{
  "dataset": "rosettes with rotational symmetry",
  "train_examples": 195000,
  "num_classes": 2,
  "norm": "batchnorm",
  "activation": "gelu",
  "pixel_unshuffle": 2,
  "blocks_per_level": 3,
  "attention": false,
  "residual_init": "none",
  "beta2": 0.99,
  "adamw_lr_other_params": 0.0029,
  "batch_size": 256,
  "adamw_weight_decay_other_params": 0.01
}
Rows from block 4, named by matrix and row number. Rows with one number belong to one channel. Each number is 200 + 30 x the weight over its row's rms, rounded and kept within 0 to 999. All counts start at 0.
# convs0: first 3x3 conv (model.enc.1.1.convs.0.weight, 96x96x3x3), inputs 48-63, a 3x3 kernel for each
# convs1: second 3x3 conv (model.enc.1.1.convs.1.weight, 96x96x3x3, transposed), outputs 48-63, a 3x3 kernel for each
convs0.43,203,226,186,124,269,307,176,249,177,166,176,183,200,202,225,197,195,213,172,228,161,208,175,158,170,209,191,154,218,197,178,246,199,214,173,214,198,164,235,207,221,201,135,204,237,247,177,218,144,267,186,257,163,238,200,244,287,211,143,204,220,118,194,165,225,181,143,218,222,196,193,175,219,167,173,251,175,264,180,161,200,197,190,208,191,199,206,192,195,146,196,189,223,146,244,181,248,189,205,192,155,183,189,235,243,237,171,160,205,205,156,225,210,186,206,178,183,150,231,228,194,184,199,154,167,197,191,249,177,213,220,236,210,220,199,221,174,201,226,203,169,164,164,177
convs0.44,232,217,186,212,215,198,226,203,167,201,187,198,187,178,248,214,184,219,227,185,199,209,212,170,207,191,212,177,200,169,223,167,189,146,208,220,234,254,231,173,185,244,235,186,167,180,220,220,232,194,254,231,182,167,202,219,125,242,234,177,230,219,225,180,255,180,232,198,187,243,190,195,188,239,222,208,205,181,204,203,219,160,228,230,195,191,205,202,156,232,218,207,283,220,175,150,226,205,195,256,145,217,180,220,167,222,202,186,126,173,223,177,125,178,201,184,176,186,253,220,222,173,227,148,201,176,233,231,244,198,167,194,178,135,205,206,209,248,231,193,212,193,142,180
convs0.45,187,225,215,129,206,183,231,186,203,200,195,133,181,193,204,174,239,245,131,191,220,238,202,225,226,193,212,188,167,184,191,183,202,176,145,164,204,192,230,202,234,195,153,191,192,193,204,237,192,170,177,252,186,245,216,213,239,206,149,212,142,201,210,220,229,194,205,230,219,168,219,207,225,224,184,181,210,204,221,236,186,204,172,175,150,171,193,202,199,213,220,186,202,235,182,201,218,227,174,217,252,162,187,184,197,190,206,217,205,184,171,198,214,222,158,235,168,188,178,207,262,193,190,205,244,184,229,243,200,218,187,257,216,195,185,209,197,219,186,168,204,193,210,215
convs0.46,215,232,229,173,103,232,200,172,218,210,217,176,223,243,148,238,189,166,183,196,195,177,158,121,193,206,219,217,172,171,201,175,233,177,191,197,169,184,169,221,245,213,208,197,217,203,199,226,176,219,213,213,227,220,172,210,248,192,206,129,160,168,188,202,217,241,214,146,201,175,180,165,187,163,175,163,202,208,236,236,192,179,163,182,207,295,197,186,212,263,212,198,190,213,186,216,225,224,217,179,183,167,198,226,182,212,210,208,190,230,215,179,222,188,212,205,207,175,135,177,206,234,186,157,226,207,199,152,160,226,200,216,214,210,230,191,226,256,206,180,227,248,174,202
convs0.47,171,205,213,244,243,250,189,201,234,231,197,204,200,139,204,183,257,217,224,247,179,207,185,200,167,214,212,142,194,231,246,240,182,207,183,203,188,204,138,246,187,176,163,220,216,223,220,181,226,137,233,166,206,232,215,251,207,201,188,222,219,196,203,230,222,173,183,204,181,172,162,197,224,201,208,233,192,223,204,147,147,176,216,200,176,199,192,232,195,204,193,206,214,165,192,121,154,168,224,161,166,171,184,171,245,200,285,216,198,179,186,241,170,192,193,159,188,183,205,209,167,210,236,193,226,281,184,189,216,211,175,185,234,248,123,204,135,171,137,163,209,208,238,182
convs0.48,264,236,199,213,222,155,168,225,192,170,189,280,166,130,203,201,217,212,248,179,212,188,195,204,244,234,203,230,185,245,163,173,153,203,218,221,190,238,206,215,211,191,234,200,178,190,153,217,216,188,154,207,228,230,151,158,154,198,192,238,181,220,159,157,245,141,202,126,204,207,195,202,194,185,214,217,239,193,240,235,215,178,208,201,209,215,229,187,236,173,161,223,244,218,178,225,235,208,152,209,261,231,178,151,188,173,153,193,237,192,188,188,234,167,224,180,162,179,190,206,224,162,212,224,193,211,191,213,214,231,215,174,150,232,213,191,233,218,256,228,225,227,208,179
convs0.49,180,173,171,190,277,251,146,175,230,171,203,175,201,181,210,263,207,212,222,219,218,191,192,199,241,212,177,218,222,263,236,124,169,181,170,204,198,177,162,223,132,183,201,217,217,147,197,231,223,159,249,225,209,214,192,267,203,222,145,204,174,198,195,176,233,236,192,202,271,217,209,168,195,223,206,231,237,144,224,229,178,192,278,200,188,163,229,176,153,184,182,215,210,194,165,187,172,198,171,179,180,202,199,264,194,260,137,217,183,157,161,163,241,196,194,176,183,205,187,190,204,160,203,233,196,180,190,173,220,205,188,180,193,209,202,174,216,176,214,222,211,220,219,180
convs0.50,181,217,205,166,159,188,177,174,199,180,280,240,224,181,189,171,189,199,168,217,163,185,192,213,173,184,239,184,159,188,191,209,168,193,212,225,202,206,195,200,245,202,240,170,198,231,220,183,182,202,159,224,224,232,200,199,199,208,200,179,138,205,175,176,220,234,224,185,211,185,189,188,198,169,240,211,240,233,185,180,229,163,198,169,167,187,199,206,218,128,157,193,184,190,229,199,214,249,202,205,259,190,184,221,231,171,206,175,192,201,229,191,163,153,201,214,218,139,214,214,189,178,212,192,164,202,154,195,190,171,212,209,192,212,187,198,189,219,217,137,179,208,180,218
convs0.51,165,172,253,246,197,188,156,211,210,113,224,211,270,172,139,218,231,223,219,251,196,224,250,180,200,238,161,199,188,181,147,154,223,214,219,207,195,188,169,175,253,169,149,206,189,197,253,230,175,139,143,203,135,239,195,224,221,178,250,174,194,207,204,174,215,182,188,239,257,170,223,251,186,197,247,191,157,200,220,215,211,206,183,181,188,189,201,188,222,237,158,165,204,169,191,234,178,215,179,184,148,211,175,196,223,198,115,180,225,164,174,202,212,231,221,194,173,217,181,144,177,231,201,170,213,216,191,217,198,246,194,128,179,187,228,219,134,199,192,224,198,172,188,147
convs0.52,238,207,199,169,178,207,240,189,186,203,218,210,199,211,207,171,223,144,197,261,242,256,137,167,208,232,247,220,214,198,251,199,177,199,223,200,275,230,199,215,199,166,164,147,148,158,215,230,203,202,203,231,191,216,187,235,194,180,220,187,226,214,199,201,215,155,185,162,181,221,206,244,172,182,159,222,204,192,218,221,208,202,204,240,254,260,195,189,188,181,213,242,219,215,238,207,213,139,131,203,210,223,159,193,242,164,166,233,213,169,198,201,211,240,212,193,225,211,241,202,227,207,210,164,179,212,198,190,212,210,275,205,218,127,130,186,205,212,157,185,185,174,228,220
convs0.53,159,212,143,212,231,119,203,225,193,214,225,158,191,168,233,220,246,231,170,158,262,196,171,183,177,151,208,212,213,176,236,236,189,200,164,218,151,199,141,225,219,211,185,195,225,196,215,181,206,183,172,179,203,195,218,196,202,170,220,246,186,214,217,233,216,169,202,177,150,150,183,208,230,201,200,214,151,189,213,193,215,207,193,154,221,248,168,182,199,192,182,188,174,166,227,187,185,201,207,225,202,162,296,225,215,224,270,222,206,285,163,180,290,160,196,147,192,254,173,228,193,240,175,143,157,158,132,207,228,182,148,178,231,219,190,243,199,177,189,243,243,258,200,193
convs1.43,205,238,195,198,239,187,214,191,196,176,141,191,187,245,255,152,229,220,204,164,244,175,255,254,207,223,223,210,210,271,231,220,213,209,227,219,164,254,225,161,215,246,151,195,205,180,220,139,201,197,196,194,193,196,194,184,218,180,204,172,154,216,228,186,172,208,228,177,181,228,129,221,184,203,170,202,210,265,169,227,266,203,228,184,202,220,178,216,184,199,193,196,172,195,194,192,202,221,199,157,240,218,180,249,289,193,256,191,211,230,194,168,177,224,214,175,206,218,171,214,224,210,234,168,244,207,198,220,226,168,253,197,233,194,189,226,182,230,241,193,215,244,164,199
convs1.44,219,145,195,217,219,195,210,166,222,156,178,185,170,190,235,183,236,218,227,231,187,177,158,182,193,221,186,181,219,245,189,221,214,194,211,173,201,187,197,197,226,241,183,181,200,244,229,224,195,205,229,163,191,184,235,186,130,192,204,216,200,158,194,207,165,170,233,163,178,239,159,150,251,196,182,188,207,148,165,101,193,192,182,213,193,222,216,177,209,179,238,183,214,246,239,289,172,142,182,168,242,206,188,245,194,147,222,203,238,189,171,255,198,248,252,323,207,191,194,180,193,130,157,212,211,198,188,224,209,249,156,225,197,191,137,226,191,187,152,183,188,226,204,242
convs1.45,162,164,168,190,160,256,168,218,172,149,198,197,223,153,211,179,201,251,212,211,203,194,235,205,187,196,210,206,202,171,232,222,201,254,190,173,151,172,166,242,224,173,246,239,204,198,183,205,205,202,199,198,223,209,187,207,183,203,230,172,162,215,168,237,184,161,215,158,184,190,230,198,199,233,232,215,181,239,192,207,170,150,236,195,215,164,250,159,225,205,185,164,165,219,220,179,208,156,226,186,221,183,276,282,179,248,159,208,214,199,218,214,191,154,177,235,169,182,183,168,168,179,240,156,184,211,229,213,189,164,213,165,205,193,214,130,204,170,211,213,218,199,173,205
convs1.46,185,152,190,191,194,258,204,175,237,183,253,185,219,204,218,198,182,193,230,227,206,230,255,249,236,209,184,272,178,207,201,182,212,180,190,224,173,214,201,231,188,228,202,222,236,142,205,146,194,197,166,158,206,211,157,169,206,179,260,180,213,152,205,151,165,226,144,176,197,164,183,264,204,206,200,182,196,172,202,166,178,139,200,227,185,211,203,211,207,207,191,171,215,235,208,206,205,190,238,217,218,193,191,197,163,205,180,168,192,170,216,210,226,173,193,187,201,206,182,190,251,165,146,95,180,177,206,144,186,152,153,172,204,180,173,211,273,164,238,214,222,170,165,239
convs1.47,194,156,233,254,212,173,226,208,217,224,190,242,188,200,203,142,203,205,178,183,177,246,190,191,229,185,194,215,227,266,211,244,202,216,235,191,208,216,244,199,166,198,226,228,214,194,219,234,158,172,224,154,212,217,218,213,194,171,194,163,232,207,190,203,217,173,222,192,196,216,219,216,205,169,236,149,126,166,239,173,161,168,191,131,232,208,160,225,209,188,190,231,211,192,206,206,211,175,225,97,167,245,251,244,220,245,224,197,230,180,192,226,218,180,188,213,208,141,130,185,203,223,184,215,180,241,212,186,153,225,194,201,158,202,190,276,189,266,189,240,189,163,161,238
convs1.48,199,159,204,209,173,204,166,213,134,204,154,215,171,241,210,166,245,243,143,233,216,190,211,193,150,191,136,221,209,260,198,185,229,207,165,151,203,163,161,191,178,208,213,212,155,192,226,206,202,179,240,172,175,170,216,167,164,182,177,204,150,185,214,205,154,166,248,226,107,219,219,221,160,173,220,228,212,161,172,209,205,208,197,241,178,229,199,180,191,221,167,196,215,224,226,190,190,161,187,204,241,207,218,250,189,190,185,208,207,258,177,200,243,184,180,175,160,215,234,182,211,155,192,170,235,189,220,296,219,222,153,200,214,184,219,191,215,225,261,194,203,190,217,211
convs1.49,189,185,161,216,219,193,184,216,257,212,164,194,165,142,203,200,213,157,201,204,155,151,168,204,196,259,243,216,181,170,232,184,199,202,234,270,192,179,224,240,167,174,238,158,216,141,178,255,163,258,244,204,222,212,234,246,206,190,173,221,200,172,199,203,206,173,234,184,161,186,205,225,198,171,229,225,206,213,186,208,177,209,213,233,255,193,170,219,189,183,204,194,224,221,187,240,213,208,229,223,174,182,261,242,197,227,195,214,155,242,182,230,180,224,250,217,241,257,194,214,149,199,209,207,225,196,228,134,167,182,160,231,172,173,232,187,140,205,142,183,196,208,232,204
convs1.50,192,205,169,154,237,178,173,181,213,144,192,180,148,162,180,158,169,238,214,222,183,156,180,205,189,217,256,192,197,266,239,204,201,230,243,195,184,196,236,186,177,244,185,194,198,203,148,221,206,228,159,237,214,204,213,199,228,166,242,168,189,215,208,215,200,184,183,225,160,165,202,213,225,188,171,180,156,230,170,208,174,251,221,221,221,210,201,186,208,153,234,194,194,185,179,241,214,227,199,207,179,210,203,204,222,221,179,178,175,224,243,249,160,248,225,154,153,229,207,195,162,268,205,204,182,186,215,155,191,165,188,199,177,169,219,161,216,188,180,260,200,240,231,201
convs1.51,146,191,184,217,241,172,226,215,200,156,202,236,194,249,185,197,213,221,204,131,151,238,180,163,173,174,155,221,142,194,212,192,199,208,229,187,187,215,212,237,179,178,180,154,159,152,238,227,175,277,190,218,251,197,170,155,238,187,202,203,242,227,167,221,169,190,230,203,161,229,213,202,178,164,232,253,174,199,212,176,162,202,173,149,217,223,186,215,185,191,200,229,219,209,186,223,244,241,185,231,228,229,141,211,213,174,159,179,175,206,179,167,245,192,200,200,229,209,142,144,188,174,198,206,173,223,175,226,207,207,198,198,200,211,214,202,198,187,218,217,189,187,174,185
convs1.52,190,236,233,165,233,207,216,169,198,213,183,209,186,195,232,240,192,198,207,164,176,198,267,278,170,227,156,207,162,153,236,229,187,173,178,181,240,199,151,168,157,107,189,193,192,198,199,185,207,191,260,210,240,211,204,159,163,212,159,265,160,175,189,217,253,218,200,164,211,181,184,219,160,243,173,187,171,238,238,224,210,198,203,194,215,152,173,185,184,190,235,174,248,215,234,259,209,221,186,191,219,194,186,284,204,201,209,161,127,169,208,181,148,188,186,223,146,190,222,214,202,190,150,188,217,216,247,229,213,194,174,186,179,198,201,182,172,173,214,181,180,181,200,231
convs1.53,239,166,169,240,236,182,148,196,153,183,222,216,252,191,232,196,241,176,208,151,228,191,214,181,200,157,200,236,182,164,229,195,193,278,211,225,223,168,212,186,177,176,232,233,199,176,246,219,202,218,132,201,213,208,193,169,182,213,187,170,150,206,170,242,181,176,185,217,153,206,220,211,181,215,181,201,253,206,211,200,186,233,205,210,174,195,212,190,184,201,185,165,223,199,193,195,206,182,175,211,206,164,196,210,131,186,191,212,212,192,234,235,202,223,184,180,217,258,223,182,225,151,201,120,205,182,238,233,193,195,221,191,158,195,250,214,227,206,215,262,239,174,202,174